config.toml
model = "image captioner"
dataset = "dead-leaves pictures: piles of overlapping shapes"
train_examples = 145000
image_size = 64
grayscale = true
crop_scale_min = 0.8
horizontal_flip = false
tokenizer = "word"
vocab_size = 39
encoder_arch = "inception"
encoder_norm = "batchnorm"
encoder_activation = "relu"
encoder_depths = [6, 6, 6]
encoder_kernel_size = 3
encoder_stem = "deep"
encoder_widths = [96, 144, 208]
fusion = "cross_attention"
label_smoothing = 0.1
decoder_width = 256
decoder_layers = 6
decoder_norm = "layernorm"
decoder_norm_position = "pre"
decoder_activation = "gelu"
decoder_mlp_ratio = 4
decoder_head_dim = 32
decoder_fused_qkv = true
decoder_bias = "all"
decoder_qk_norm = false
decoder_parallel_block = false
decoder_inner_norm = false
decoder_positions = "learned"
decoder_cross_attention_every = 2
decoder_tie_embeddings = true
init = "trunc_normal_002"
residual_init = "scaled_by_depth"
optimizer = "muon"
muon_scale = "original"
lr = 0.029
momentum = 0.95
nesterov = true
orthogonalizer = "newton_schulz_5"
adamw_lr_other_params = 0.002
steps = 5300
batch_size = 128
epochs = 4.7
lr_schedule = "cosine"
final_lr_fraction = 0.05
warmup_steps = 1060
weight_decay = 0.02
adamw_weight_decay_other_params = 0
Rows from block 2 of the text decoder, named by matrix and row number. Rows with one number belong to one neuron. Each number is 128 + 24 x the weight over its row's rms, rounded and kept within 0 to 255. All counts start at 0. After the name is the row's rms in percent of the matrix's.
# fc1: MLP up (decoder.blocks.2.mlp.fc1.weight, 1024x256), inputs 0-127
# fc2: MLP down (decoder.blocks.2.mlp.fc2.weight, 256x1024, transposed), outputs 0-127
fc1.379 167 [117 133 158 126 159 109 138 126 168 141 165 150 132 128 139 144 120 118 145 110 142 131 125 123 111 122 118 121  43 138 140 114  99 154  80 127 153 107 133 145 129 105 113 144 163 112 133 162 149 134  96 119 166 152 173 129 113 165 131 125 100  88 151 121  94  98 102 108 106 149  77  83 136 147 163 162 138 132 118 130  59  98 128 128 122 143 119 139  99  84 125 159 169 153 107 117 121 182 112 110 105 143 111 140 166  95 119 127 121 122 113 152 112 101 117 140 122 131 153 130 150 142 131 139 162 112 135  84]
fc2.379 173 [112  79 180 127 113 125 121 118 156 112 119 135 106 126 113 109 145 136 137 113 160 158 148 117 118 160 128 100 115 131 129 150 134 149 118  90 134 147 117 131 119 151 125 166 128 154 168 165 127  79  89 110 130 152 109 152 116 127 150 123  98 129 110 141 121 116 156 137 106 116 108 109 142 127 178 145 113 162 119  94 166 129 125 161 150 134 140 131 136 108 134 132 138 118 153  78  94 135 127 143 129 120 177  67  91 171 128 161 150 148 178 116 124 106  94 134 153 170 158 163  82  95 148 139 134 136 142 134]
fc1.380 098 [142 138  71 151 163 157 109 119 159 124 112 145 103 159 142 125 116 161 168 107 165 151 127 129 153 127 119  89 150 131  97 100 154 132 110 103 108 138 147 126 108 150 113 151 128 126 126 124 109 157 108 148 123  68  98 130  97 172 119 107 121 133 157 101 166  88 133 137 156 153 112 137 182 116 157  59 124 133 141 115 118 135 144 127 112 158 129 153 150 143 134 113 102  86 128 150 147 142 104 178 140 113 105 128 124 105 126  54 101 128 157 114 103 125 117 103 141  94 119 145 139 123 102 190 136 156  67 105]
fc2.380 090 [180 134 100 139 151 153 133 114 153 129 133 110 107 100 130 115 182 109 125 107 101 109 142 129 104 168 160  99 106 154 160 143  97 139 108  79 130 171 156 170 128 128 145 140 121 127 128 103 145 133 140 142 135 182 168 146 149 105 130 172 159 162 139 121 121 144 124 127  88 122  93  98 105 139 116 156 120 108 114  94 147  89 136 152  72 131 117 116 101  97 146 132 120 155 156 108 117 123 100 129 140 123  99 146 102 135 195 150 123 101 107 131 129 140 132 116 148 166 125 155 125 157 124 166 148  98 159 153]
fc1.381 142 [127  86 125  45  85  91 105 104 142  98 128  93  91 160 126 151 152 142 155 134 109 128 133 141 157 125 122  89 136  93 107 121 108 157 109 146 127  95 172 140 175 152 123 152 147 163 138 123  87 120 122 159 169 140 119 126 141 131 160 121 117  91 135 129 117 149  88 120 118 123 127 103 160 113 126 104 118 100 151 113 114 148 151 129  69 125 128 167 109 170 165 139 131 135 148 138 154 156 122 180 133 140 129 136  89 132 107 132 130 125 143 120 125 163 139 125  98 126  99  96 194 122 158 168 116 129 136 101]
fc2.381 131 [154 130 110 120 121 110 141 149 118 118 169  82 113 145 106 124 146 110 121 134 132 125 137 173 119 126 184 136 165  92 138 132 144 181  71 134 153 115 127  91 100 130  88 126 104 150 170 110 140 148 136 146 114 152 163 172  95 127 136 102 120 146 122 110 129 105 158 115 151 109 106 132 103 126 166 150 102 124 115  95 170 102 134 147 107 106 149 143 134 123 153 143 153 129 123 141 131 132 159 125 110 109 121 105 112  92 168  76 138 151 174 153 155 135 117 138 111 136 131 151  70 110  90 128  89 121 124 153]
fc1.382 104 [137 151 149 111 147 131  94 134 133 137 143 150  97 126  72 143 142 153 138 117 143 159 113 172 122 125 130 165 149 169 100 155 123 163  92 109 179 109  90 160  93 136 128 137 119 154 142 111 107 156 181 124  86 135 122 113 122 134 103 122 119 107  83 123 125 141 162 176 130 107 118 167 116  95  77 134 141  83 126 146 109 104 148 125  86  92 131 129 117 148 152  94 123 107 112 118 123 104 125 140  83  90 173 154 108 118 123 115 150 140 163 108 146 153 115 141 172 147 103 140 169 104 135 138  79 102 129 106]
fc2.382 106 [111  94 169 136 103 171 176 107  93  97 124 107 130 106 153  66 117 116 109 121 130 117 115 127 124 149 139 117 170 139 147 107 143 159 137 107 109 114 130 157 168 107 161 140 110 166 147 124  97 144 121 124 123 177 121 134 165 152 132 131 147 120 211 138 137 132 100 106 109 129 131 156 155 103 109 143  72 122 125 127 128 150 151 155 125 104 163 132  93 153 130  94 132 125 125 179 157 117 169 127  95  84 133 104 163 157  89 135 134 156 162 141 134 121 148 154  73 118 106 179 145  99 109 136 137 152 142 107]
fc1.383 098 [114 137 140 100 177 132  95 121 140 107 148 129 129 121 161 105 117 152  85 103 179 158 120 140 142 131 144 153 116 149 125  99 175 129 130 114 141 114 145 172 129 151 162 103 155 134  91 127 106 100 111 162 180 134 139 138 134 152 112 114 143 130 113  96 118 126 138 148 179 111  67 118 132 149 177 105  81 101 115 108 116 113 110 134 130 120 137 110 125 130 100 161 133 124 108 140  91 137 123 116 108 138 163 146 165 131 118  99 126 115 124 148 165 136 110 147 132 140 123 147 107 153  86 145 152 161  88  90]
fc2.383 093 [123 125 104 131  99  83 137 130 100 113 126 139 132 117 128 146 107 133 149 142  96 112 152  98 120 200 119  98 187 143 182 160 114 123 125 108 130 137 104  88 118 133 164  85 115 143  97 132 154 131 130 103  87 142 158 121 140 115 119 115 136 150 159 115 115 142 105 124 137 151 113 118 161 175 115 124 143 121 173 126 106 144  92 174 145 142  92  83 120 149 140 137  78 169 147 125  78 113 121 178  98 137 159 102 174 116 124 117 107  95 115 152 167  86 138  94 102 122  93 125 143 147 122 126 145 142 106 147]
fc1.384 132 [157 157 165 123 112  88 140 142 126 120 128 134 158 120 137 133 118 135  84 153 119 105  94 145 127 124 127 123 163 134 109 146 140 148 119 141 113 121 135 138 129 148 156 102  61  81 135 120 130 151 138 139 156 153 138  97 101 115 108 164 139 139 135 132 128 110 109 131 148 140 124 135  97 101 118  99 154 147 119 123 123 132 105 164 114 120 141 102 123 121 141 150 138 129 174 118 167 104 119 136 120 160  92 178 132 124 109 122 163 107 145 166 183 107 151 117 122  86 155 142 118 110 171  82 189 131 138 102]
fc2.384 137 [138  97 119 164 116 147  96 107 105 107 156 143 139 168 128 113 170 147 137 133 148 163 140  96 122 137 112 160 103  88 148 111 189 114 142 107 149 121 137 125 164 112 121 152 134 170 114 124 118 133 146 139 142 138 111 137 161 136 157 147 114 100 181 174 143 125 106 147  81 142 119 146 128  91 156 135  86 130 118 144 140 173 144 129 124 154 104 132 135  95 119 143 130  94 115  95 129 132  69 111 167  81 127 107 125  98 127 124 129 109 161 144 118 128 141 134 143 126 122 123 101 127  74 146 131 100 184 168]
fc1.385 150 [137 134 150 151 165 142 156 153 149 118  92 132 127 159 166 137 192 139 111  84 142 118 115  91  93 161 142 152 101 135 109 135  92  92 129 135 161 114 169 140 136 132 153 135 159 113 140  92 147 147 108 112 154 133 115 110  96  99 104 112 106 123 136 132 151 151 144 124 146 114 152 146 138 154 160 131 136 125 111 123 116 142  99 141 112 133 132 103 141 138 125  93 104 128  99 116 135 104 179 148 139 139 133 135 113 129 137 122 148 101 142 154 105 135 124 120 133 126 120 112 179 150 191 103 100 154 102 129]
fc2.385 165 [129 116 126 132 153 100 128 124 131 126 192 100 184 116 158 154 108 144 175 165 131 154  79 117 149 121 116 114 121 127 158 149 137 160 122 143 144 105 111 159 125 107 123 104 124 167 137 117  91 135 150 126 107 158 130 122 203 142 161 129 103 111 130 153 143 152 165 140  85 112 117  98 113 164 112  96 146 125 129  88 147 137 105  99 140 128 126 155 150  90 134 149 118 155 121  87 152 104 155 113 134 150  63 154 124 150 105 116 119 140 110 114  96 167 163 141 170 118 105 141 109 122  82 131 159 127 156 133]
fc1.386 113 [121  76 143  82 154 201 121 135 131 114 126 103 139 143 175 107 111 141 131 154 154 123 135 168 109 134 146 119 181 131  97 113 132 132 117 157 153 153 162 142  73 118 115 132 173 118 150 153 150 107 108 103 171 126 102 131  73 128 142 128 131  90 119 149 125 138 122 105 124 101 126 123 130 120 100 176 141 112  99 129 100 170 142 191 144 162  96 120 132 132 157 140 101 143 124 114 105 156 125 130 126 164 103 132 138 147 131 105 128 111  90 132 146 150 133 128 144 113 130 132 128 123 126 103 124 147 101 139]
fc2.386 114 [116 148 126 139 104  70 113 175 109 109 135 153 137 103 111 145 152 114 123 138 126 115 146 120 132 136 108 147 134 143 119 141 118 156 142 128 118 127 156 127 114 145 114 141 134 129 132 157  99 151 119 151  74 111 128 126 175 162 100 175 115 122 118  96  97 126 162 164 153 102 145 123 166 113 120 123 129 150 109 158 152 112  95 167 107 101 129 128 116 116 133 125 141 118 146 127 100  77 169 109 122 123  98 104 110 150 104 141 113 120 172 153  68 124 148 132 121 104 112 158 130 129 149 108 133 120  82 146]
fc1.387 081 [ 96 123 149 131 160  81  84 156 104 142 133 126 136 144 122 157 125 151 144 148 174 128 136 175 122 115 110  97 122  62 138  72 117 154 131 146 150 155 141 148 135 132 168 163 150 107 165 130 184 115 112 104 116 155 103 121  98  84 143 143 105 130 132 108 128 153 116 126 158 130 155 164 142 123 101 131 120 109 113 131 138 101 145 140  62 128 111 137 126 132 126 102 140  95  89 103 123 118 127 101 101 164 129 128  85 151 124 156 116  84 159 124  90  98 142 120 120 180 179 127  98 148 126 123 101 133 108  80]
fc2.387 076 [142 105 132 124 129 126 137 114 127 140 100 110  92 142 147 139  88 116  77 144 145 137 140 134 161 116 116 117 147 151  84 153 131  93 155 145 126  83 106 135 108 164 117 134 121 113 149 148 102 170  62 149 131 121 140 110  97 129 130  82 119 104 105 101 192 127 113 116 133 162  90 125 150  99 100 139 148 120  98 111 115 141 113 134 109 145 129 138  93 130 147 153 130 140 124 115  90 124 155 126 118 113 101 146 130 123 142 105 140 104 108 149 115 104 118 155 138 132 166 126 114 105 116 119 125 151  83 103]
fc1.388 116 [159 105 120 123 134 100 132 103 132 149 133 152 117 127 169 141 115 119 139  94  95 137 120 163 107 160 144 140 137 159  63 178 121 163 123 129 155 135 139 147 120 117 147 132 149 175 111 131 116 162 150 107  95  89 102 142 123  99 152  85  99 152 120  86 113  88 116 118 148 116 183 143  65 130  98 101 169 148 116 110 113 141  60 144 116 147  96 153 124 136 152 116 126 158 146 137 127 110 125 133 153 140  94 143 120 116 133 135 104 116 140 128 133 161 134 132 122 179 129 128 199 118 142 118 146 141  96 132]
fc2.388 127 [114 156 133 143 138 139 124 138 119  68 103 122  94 133 113 121 115 164 107  81 145 119 127  81 154  77 128 144 116  82 137 104 131 117  94  97 134 126 110 125 103 109 126 150 119 135 118 118 131 108 107 133 119 160 137 193 138 152 137 179 170 126  78 119  68 102 129 138 110 133 127 101 174  84  93 119 109 164 138 133 143 186 198 131 166 140 155 116 133 116 104 103 121 125 152 103  90 149 134  96 131 160 145 168 103 120 150 145 112 131 118 136 150 109 132 161  89 100 113  90 133 136 163 171 124 121 151 109]
fc1.389 052 [137 155 138 142  94 136 153 130 137 108 174 166 118  99 108  99 135 102 118 137 129 121 158 138 148 190 123  90  84 163 125 112 135 134 126 104 125 151 115 175  97 139 121 162 110 142 102  96 175 113 161 167 116 102 100 100 156 102 142 134 129  97 134 139 126 166 122 200 162 105 133 115 114 128 143 114 114 141 133 156 131 148  99  96 128 155 106 168 117 146 190 145 134 116 116 118 159 118 134 114 160 118 105 155  96  65 140  67 128 136  96 134 132 110 153 120 127 135 121 145 134 107 111 111 115 112 128 122]
fc2.389 048 [128 142  98 163 155 128 159 140 118 112 130 151 130 123 129 135 106 144 146 112 109 115 160 110 163 131 147 117 147 137 133 127 120 146 137 136 193 130 183 137 119 137 151 127 116 135 116 127  99 116 184 112 123 117  97 151 134 116 161 170 152  60 134 117 167 173 137 111 174 126 132 154  69 103 134  98 145 123 118 178 119 141 118 117 120 115  37 164 110 116 130  95 151 121 117 128 115 109 117 182 152 123  90  96  89 123 115 107 125 142  93 147 118 115 140 148 113 120 126 111 165 123 130 114 128 155 124 124]
fc1.390 126 [117 118  92 105 115 123 121 122 145 128 106  85 129 132 129 145 154 111 127 169 161  98  94 156 125 104 125 122 128 155 162 146 149 163 146  62 118  76 121 110 170 124 138 120 136 153 150 137 105 102 163 114 173 158  85 138 156 135  90 195 125 119 124 115  95  83 104 143 150 116 120 110 139 126 115  88 156 139 120 127 119 147 107 121 178 103 131 140 101 100 125 128 112 167 112 125 134 108 112 169 168 132 122 214 131 112  92 147 117 118 135 152 114 134 122 114  90 127 152 119 123  86 138 142 154 122 116 101]
fc2.390 132 [106 141 109 110 110  78 122 150 126 103  89 159 117 116 100 141 123 152 150  99  94 100 137 143 166 148 140 139 126 138 126 130 148 146 138 162 119 150 139 158 112 138 105 171 110  85 134 144  96 179 103 126 125 136 127 147 106 177 104 134 119 102 130 114 134 108  99  70 117 106 149 114 132 154 122  87 183  94 103 108 146 105 137 127 118 122 126 127  96 109 147 137 124  94 129 132 124 117 119 138 135 132 145 113 117 160 125 117 121 102 149 139 118 149 171 108 117 179 127 138 162 183 124  88 123 167 146 133]
fc1.391 119 [113 104 136 140 131  80 136 118 136 142 152 150 156  93 141 119 126 162  60 139 116 135  86 145 151 181 118 149 154 134  85 136 168 150 127 113 139 156 149 141 112 122 126 108  80 118 127 129 145 119 127 127 136 149 153 162 127 168 157 139 121 113 117  95 137 130 155 142 116 100 146 111 100 137 172 132 130 118 130 166 125 128 140 107 109  75 108 163  90 136 132 141 136 103 105 123 155 131 142 128 147 103  94 120 128 162 161 103 136 147  79 147 165 124 113 111 116 133 128 112 137 120 127 133 145 124 158 184]
fc2.391 094 [101 145  98 134 169 126 108 113 126 124 174 125  92 115 131 131 152 126 102 102 134 164  83 149 117 115 141 132 157 130 134 125 116  96 154 136 129 153 125 167 139 133 146 165  99 107 121 158  84 124 171 119 144 119 118 117 126 107 112 132 149 131 120 147 132 144 184 140 147 132  63 124 100 106 182 167  94 151 132 109 160 144 130 136  91 131 156 142  67 133 129 111 142  77  98 139 118 152 126  99 131 113 145 122 105 109 115 153 150 144 117 169 116 135  76 148 117 102 133 125 124 122 128 134 111 138 109 140]
fc1.392 124 [172 105 107 123 138 129  88 125 117 125 121 142 108 135  98 116 116 120 161 138 101 156 120 180  92 115 132 139 141 141 140 125  93 159 105 143 123 114 151 131 121 113 111 145 150 115 140 130 132 102 124 128 102 131 114 110 160 153 102  90 119 146  94 106 130 134 114 125 149 135 136 145  97 124 103 146 119 126 171 151 137 112 137  94 130  81 114 131 123 160 153 119 147 128 117 125 137 143 159 102 141 152 125 156 115 144 122 109  94 140  71 147 136 128 130 121  93 138 154 118 170 107  92 124 100 145 141 132]
fc2.392 125 [122 120 144 122 133 137 115 123 101 143  65 119 137 107 102 121 124 143 145 110 159 127 103 127 130  98 150 156 117 144 172  98 140 183  91 113 150 124 124 142 110 163 104  98  95 152 147 159 110 160 131 174 157 126 144  67 157  80 175 118 136 162  99 141 128  75  88 129 114 170 163  99 122 139 123  91 121 153 113 115 118 145 151 126 126 100 168 130 130  95 140 151 105 138 125 135 126 145 102 126 153 113 124 146 130 138 142  87 157  99 145 144 146 146 121 106 118 155 131 140 132 193 149 143 112 132 161 116]
fc1.393 073 [126 179 109 135 146 118 125 106  83 117 147  73 119 154 132 148  99 113  85  94 126 158 115 134 122 151 112 149 162 121 181 163 140 145 148 151 106 121 100 155 151 142 153 150 156 127 118  77 132 121 165  95 165 117 116 138 134 129 124 162 118 149  98 112 177  79 116 119 144  94 152 120  95 132 137 132 142 140 131 152 153 106 128 112 152  98 107 146 160 139 127 113 153 144  99 189 155 179 136 108  97 133 127 138 132 120  61 163 154 119 139 133 106 143 135  99 136 132 161  94 101 104 130 116 125 128 117 124]
fc2.393 077 [101 110 128 141 149 145 118 142 162 113 114 121 190 141 127 119 107 129 195 193 120  80  79 123 100 153  95 107 121 139 110 123 146 162 130 101 147 127  97 157 130 141 106 131  93 130 135 136 114 133 104 155 144 142 174 166 129 116 126 113 137 126 117 129 113 129 166 112 138 165 128 109 143 133 141 125 153 141  73  77  92 125 132  96 124 180 148 126  92 121 112 126 161 148  98 126 105 115 104 147 111 124  85 101  80 155 156 125 100 158  87  94 133 160 149 155 145 119 123 110 151 165 125 150  96 132 129 116]
fc1.394 069 [134 151 133 127 177 133  77 126 158 123 138 134 104 142 153 125  92 155 148 147 102  63 146  99 125 145 140 105 104  89 118 112 122  95 146 114 119 163 130 163 163 106 149 166 146 119  98  79 137 126 135 152  91 155 138 133 134 147 100 124 129 178 109  80 140  91  98 138 167 119 120 114 137 125 137  83 145  97 137 122 149  99 133 149 114 154  89 110 127 123 142  70 138 157 116 151 124 141 123 124 105  97 106  93 104 124 133 128 100 159  95 138 125 128  60 123 163  93 169 173 124 162 155  76 139 162 156 148]
fc2.394 077 [148 111 130 145 135 134 107 137  97 135 109 128 133  75 117 148 135 116 123 116 129 135 132 181 180 151 138 151 149 167 145 175 140 113  76 135 105 110 179  95 120 139 146 115 114 113 134  96 115 102 131  98 103  82 135  99  94 107 103  64 132 126 141 166 151 143 160 154 126 139 120 120  75 154 113 105 132 128 156 135 152 144 148 133 166 155 127 116 120 136 139 168 151 144  89 136 115 118 128 179 136 104 126 132 118 128  82 114 136 153 156 103 152 130 123  84 115 126  92  98 125  91 157 173 166 148  96 110]
fc1.395 121 [ 91 122  98 155 139 151 125 102 134 127 125 141 106 161  50 161 163 169 178 128 123 126 122 173 126 145 142 124 147 120  71 138 122 125 119 144 157 106 124 140 102 118 139 131  99 135 149 176  65 132 167 152 146 179 149 133 108 127 131 168 164  88 120 148 121 126 115 153  90 116 116 131 158 140 107  87 112 130 138 118 111 129 154 137 112 116  91 163 155 135 163 142 151 143 122 130 118 162 139 103 134  83 129 127 117 133 138  97 159 119 107 161 124 140 109 153 151 138 119 114 142  91 135 145 118 131 172 137]
fc2.395 119 [151 156 151 120 118 148 110 116 126 101 124 117 138 119 142  79 122 118 114 136 141 166 133 130 105 134 135 118 145 135 169 108 107 156 141 138 139 149  71 133 130 167 128 150 103 137 133 118 164 140 119 156 130 142 135 104 105 129 127 182 138 102 150 112 170 147 174 123 110 130 129 137 133 139 127 117  86 132 116  86 129 142 144 142  82 112 141 124  81 125 158 110 126 141 107 113 111 111 152 167  89 113  98 126 171 120 125 130 145 117 192 117 154 108 225 159 104 122 121 178 115 116 125 121 169 138 148 143]
fc1.396 128 [126 124 133 105 140 164 119 149 125 150 150  86 131 140 116 197 132 108 116 119 110 110 152 133 159 173 110 169 150  95 162 109 137  94  84 122 135 144 137 127 138 132 158 141 117 178 106 123 108  92 133  79 129 149 123 152 107 128 141 137 146 136 130 143 177 162 130  81 104 150  82 177 115 118 112  97 154 111 137  85 155  83  80 120 123 117 148 121 119 166 124 113 131 130  96  71 131 140 162 120 135 161 130 122 112 122 122 125 146  97 126 109 114 126 101 118 115 135 156 150 119 101 140 146 134 153 121 144]
fc2.396 129 [149 109 106 167 122 141 133 121 137  92 122 137 116 156 122 102 103 145 121 137 181 137 135 138 100 134 124 145 136 120  89 106 145 111 135 119 146 103 116 115 150 117 191 109 127 111 117 124 112 145 144 116 122 102 131 156 113  91  99  90 153 104  98 131 105 118 120 153 115 134 115 106 156 130 136 109  89 101 108 159 121 101 151 188 112 123 122 134 179 148 137 124  70 126  60 121 143 159 119 133 110 137 169 137 159 110 151 120 143 116 117 150 127  98 116 128 146 110 143 114  96 105 148 192 112 123  84 131]
fc1.397 099 [150 152 144 122 117  95 147  98 123 153 112 123 130 118 109 149 160  96 128 139 114 102 116 153 132 132 145  95 151  95  97 114  90 173 134 126 117 118  98 158 160 122 121 121 131 174 103 118 108 168 151 121 148  88 128 111 115  91 124 120 128 124  77 117 103  96 165 126 120 129 128 141 185 120 107 126 120 136 150 111 151 123 119 170 156 128 108 102 110 178 149 109 145 130 118 131 184 131 174 122 114 164 175 152  92 145 120 144 127  86  82  87 150 132 117 132 115 108  94 140 143 159 119 148  77 140 102 167]
fc2.397 096 [138 172  81 136 117 112 124  79 155  94 138 122  92 135 134  79 106 110 105 181 112 117 127 128 125 119 160 122 147 119  92 155 129 117 174 106 123 144 105  75 107 141 131 119 115 123 154 106 133 150 128 101 129 159 145 159  88 143 153 117 143  99 150 136 136 139  84 142 151 142 145 130 118  67 113 157  92 130 113 157 106 131 174 140 134 121 167  93 144 130 153 165 107 130 126 156 117 176 150 135 110  86 160 113 161 151 136 112 139 155 159 164 160 155  89 101 104 171 120 166 108 105 110 114 173 111 101 148]
fc1.398 159 [138 150 153  80  88 166 132 103 145 149  82 127 145 122 125 143 119 151 146 132 105 116 150 129 143  97 151  92 100 165 156 121 124 125 136 126 147 106 133 136 132 135 114 126 117 167  83 134  75 136 153 175 105 156 113 156 151 110  96 107 139  55 113 133 134 138 163 140 136 129 154 119 109 154 118 111  68 114 155 104 127 109 132 137  88 139 108 110 102  85 178 157 106 183 133 107  99 116 136 127 156  87 163 136 127 138 116 127 109 115 135 143 142 176 158 146 131 133 155 178 101 101 123  84 125 143 134 178]
fc2.398 138 [148 155 140 146 138 115 145 143 157 155 119 134 123 118 132 125 140 102 136 129 125 137 113 160 136 122 115 132 121 111 112 111 146  91 114 129 118 126 174 145 143 121 103 112 180  67 141 170 149 123 165 102 149 106 121  57 101 125 183 127 127 128 104 136 109  76  97 131 132 114 142 151 151 103 152 147 151 170  86 106  87 126 142 152 153 107 142 166 149 151  86 101 117 125  88 134 134 111 140 159  80 125 109 119 104 105 107 179 112 103  54 122 129 152 149 137 130 134 123  99 113 119 118 139 156 112 153 153]
fc1.399 107 [126 146 133 136 122 126  91 149 139 180 141 107 129 148 171 103 155 121  93  88 108  98 158 151 100 162 136 127 115 115 142 157 111  95 120 129 167 132  83 122 129 161  82 170 158 121 139 116 149  99 132 124 117 142 126 125 122 141 115 110 119 123 108 107 142 169 118 133 141 109 162 124 107 135 115 143 117 113  83  78  90  90 147 118 126 108 111 119 165 152 122 140 122  80 134 136 105 150 122 144 127 123 124 129 119 185 161 141 146 152 115 139  95  81 124 128 108 141 150 173 105 126 112 187 119 118 159 157]
fc2.399 110 [157 109 126 103  88 100  65 139 133 121 107 106 155  98 110 128 152 121 127 137 126 117 137 100 132  93 126 110 108 166 134 128 108 112 128 153  84 136 135 151 108 102 167  83 108 115 126 144 136  90 142 154 113 110 135 141 151 143 122 168 164 148 116  93 124 101 122 151 135 113 118 121 102 106 137 128 118 124 136 154 155 142  82 126 185 122 136 157  98 140 107 104 120 175 126 127 190  94 131 131  99 121 172 149 135 154 107 131 134 151 137 141 100 100 102 135 118 147 140  62  93 131 128 132 110 120 132 121]
fc1.400 132 [124 101 134 137 130 117  89 128 127 161 181 152 143 140 116 124 115 174 122 126 160 108 120 146 176 113 132 144 117  98 125  77 151 167 124 135 123 130 183 123 110 130 138 132 160 131 116 128  86 147 137 111 147 138 130  99 110 156 143 155 121  93 163 100 101  96  88 106 145 151 102 110  90 181 126 108 139 184  76 163 138 124  90 116 171 119 127 173 149 104 146 146 138  94 102 112 143 132  71 172 136 139 118 144 128 174 141 172 170 108 119 147 131 157 102 167  98 160 165  90 152  98 111 151 148 151 121 116]
fc2.400 137 [140 107 109 104 161 127  55 109 123 134 128 117 133 147 114 107 118 142 108 138 147 161 111 132  92 104 148 142 117  95  93 138 100 139 171 113  91 120 133 144  87 152 114 120 131 149  97  96 126 180 174 103 142 155 142 113 106 122 150  97  92 113 116 106 175 107 122 140  89 142 109 149 107 150 165  88 126 126 101 149 129 117 146 109 114 139 138 127 113 136 127 146 144 112 134 130 134 122 129 126 120 142 124 101 128 120  88 142 145 120 152 118 112 127 200 133 123 142 147  72 107 111 168 143 119 113 102  71]
fc1.401 045 [107 127 102 107 104  92 137 125  63 125 140 132 125  54 124 165 135  81 131  95 138 154 149 149 129 155 148 136  92 151 162 132 154 117 131  94  65 124 147 121  92 135 127 146 128 125  96  87 104 116  96 108 146 154 107 162 102 132 173 165  93 103  96 129 164  92 105 147 132 119  80 142 141 116 121 132 108 131 114 102 133 128 143  99 102 108 131 116 173 137 118 128 145 172 118 163 146 161 149 130 126 177 151 153 125 114 123 137 131 112 140 129  99 137 119 131 137 133  95 176 154 149 188 165 154 136 165 118]
fc2.401 044 [ 94 114 182 205 120 106 146 160 170 136  95 110 129 135 121 133 122 147 132 154 103 122 114  61 124 124  90 109  84 127 130 163 111 126 104  87 139 115  98 122 137 103  64  94 168 122 119 168 143 130 110 114 147 116 119 115 134  90 162 134 140 115 125 133 149 109 132 152 159 140 112  97  75 111 131 125 129 114 106 128 134 149 146 148 127 117 150 138 107 139 127 148  98 137 140 139 133 117 142 138 131 106  47  75 156 145 123 133 150 152 131 147 148  98 130 117 149 128 122  89 124  95 118 126 144  98 171  80]
fc1.402 083 [154 120 107 129  86 137 118 160 164 124 152 123 134 143 125  88 101 106 144 132 146 113 168 157 165 130 143 106  93 145 155 118  92 111 124 178 173 119 144 139 164 141 113 122  98 134 115 145 110 131 161 119 113 105 116  65 156 124 143 106  91 160 162 130 113 158 119 149 173 105 125 137 120 168 136 117 142 109 135 166 133 105 108 122 123 145 138 139 136 119 142 112 130 121 128 152 179 107 120  64  95 162 128 161  95 129 150 173 129 142 135 125 151 117 122 133 139 109 148 156 123 122 121 149  90 132 149 127]
fc2.402 084 [ 99 117 179 132 150 136 118 185 124 158 139 127 127  86 149 173 168 125 108 102 175 147 106 133 142 131 158 117 148 137 142 124 135 155  91 113 164 125 114 120 133 114 127 146 151 145 164 121 150 132 143 143 125 158  77 146 142  75 149 119 180 136 115 137 167 126  97  99 102 165 168 121 125  74  94 120  92 103 135 114 129 157 142 105 141  93 186 123 151 128 185 124 115 107 108 118  94  93  98 164 170  97  97 108 126 119  95  88 110 117 150 127 151 121 109 101  94 137 161 119 118 102 128  79  91 147 112 158]
fc1.403 051 [151  66 148 137  86 167 114 107 159 176 138 150 126 120 119 130 118  67 129 154 114 115 138 159 130 109 136 114 128 119 118 138 113 119 102 132 123 137 117 124 163 135 132 154 147 138 114 127 135  68 111 149 107 141 169 101 137 105 118  88  89 118  95 117 128 111 187 142 151 120 172 151 140 152  96 136  97 116 154 165 136 149 147  96 140 170 128  53 151 145 124 184 113 130 126 131 109  79 102 127 104 130 125 136  97 136 120 103 124  66 122 176 127 118 106 105  95 155 162 113 146 164 104 104 137 134 120 127]
fc2.403 063 [152  72 161 128  96 151  78 116 149 155 134 144 132 133 134 132 128  68 137 131 114 137 139 146 106 134 101 109 135 112 124  92 113 106 133 136 117 153 111 130 149 123 147 118 143 123 102 139 136 109  88 157 113 166 181 114 131 131 108  67  71 130 113 140 137 100 157 100 117 112 181 116 177 129  96 126 129 116 128 134 132 140 139 109 162 138 146  75 158 141  92 174  98 148 130  90 119 113 137 115 119 161 125 129  98 101 113 138 138  79 135 191 128 136 123 141 106 147 146 110 135 136 121 110 157 122 106 135]
fc1.404 080 [175 113 168 132 135 109 149 178  89  86 130 148 149 121 124  91 122 149 144 129 153 144 128 121 116 143 140 156 138 122 115 122 132 125 109 130 107 116 174 113 110 168 131  67 106 113 120 120 137 138 131 133 128 158 110  85 144 119  89 100 130 120 153 114 141 116 145 113 127 117  97 159 112 153  89 141 165 118 115 125 155 141 154  67  78 122 126 114 145 167 144 138 137 127 132 162 149 113 120 129 130 128  99 129 117 208 149 180 122  81 178 128 121 155 165 124 109 141 156 110 118 123 125 102 118  70 185 122]
fc2.404 086 [ 68  95 106 163 134 123 151  96 118 121 144 142 116 117 130 140 108 149  85 111 141 140 110 138  97  82 116 102 133 134  90  93 173 155 108 107 154 172  70  98 128 124 140  99 161 112 130 119 124 130 127 162 124  96 151 143 129 119 116  64 122 167  84 129 110 135 159 165 119 116 151 131 154 139 138  89  90 125 127 104 147 100 118 126 165 147 127 135 127 149 109 109 106 112  98 152  75 143 112 116 108 127 135 167 184 118 143 140 179 177 134 114  73 133 140 104 132 115 118 102 130 178 109 164 141 171 121 119]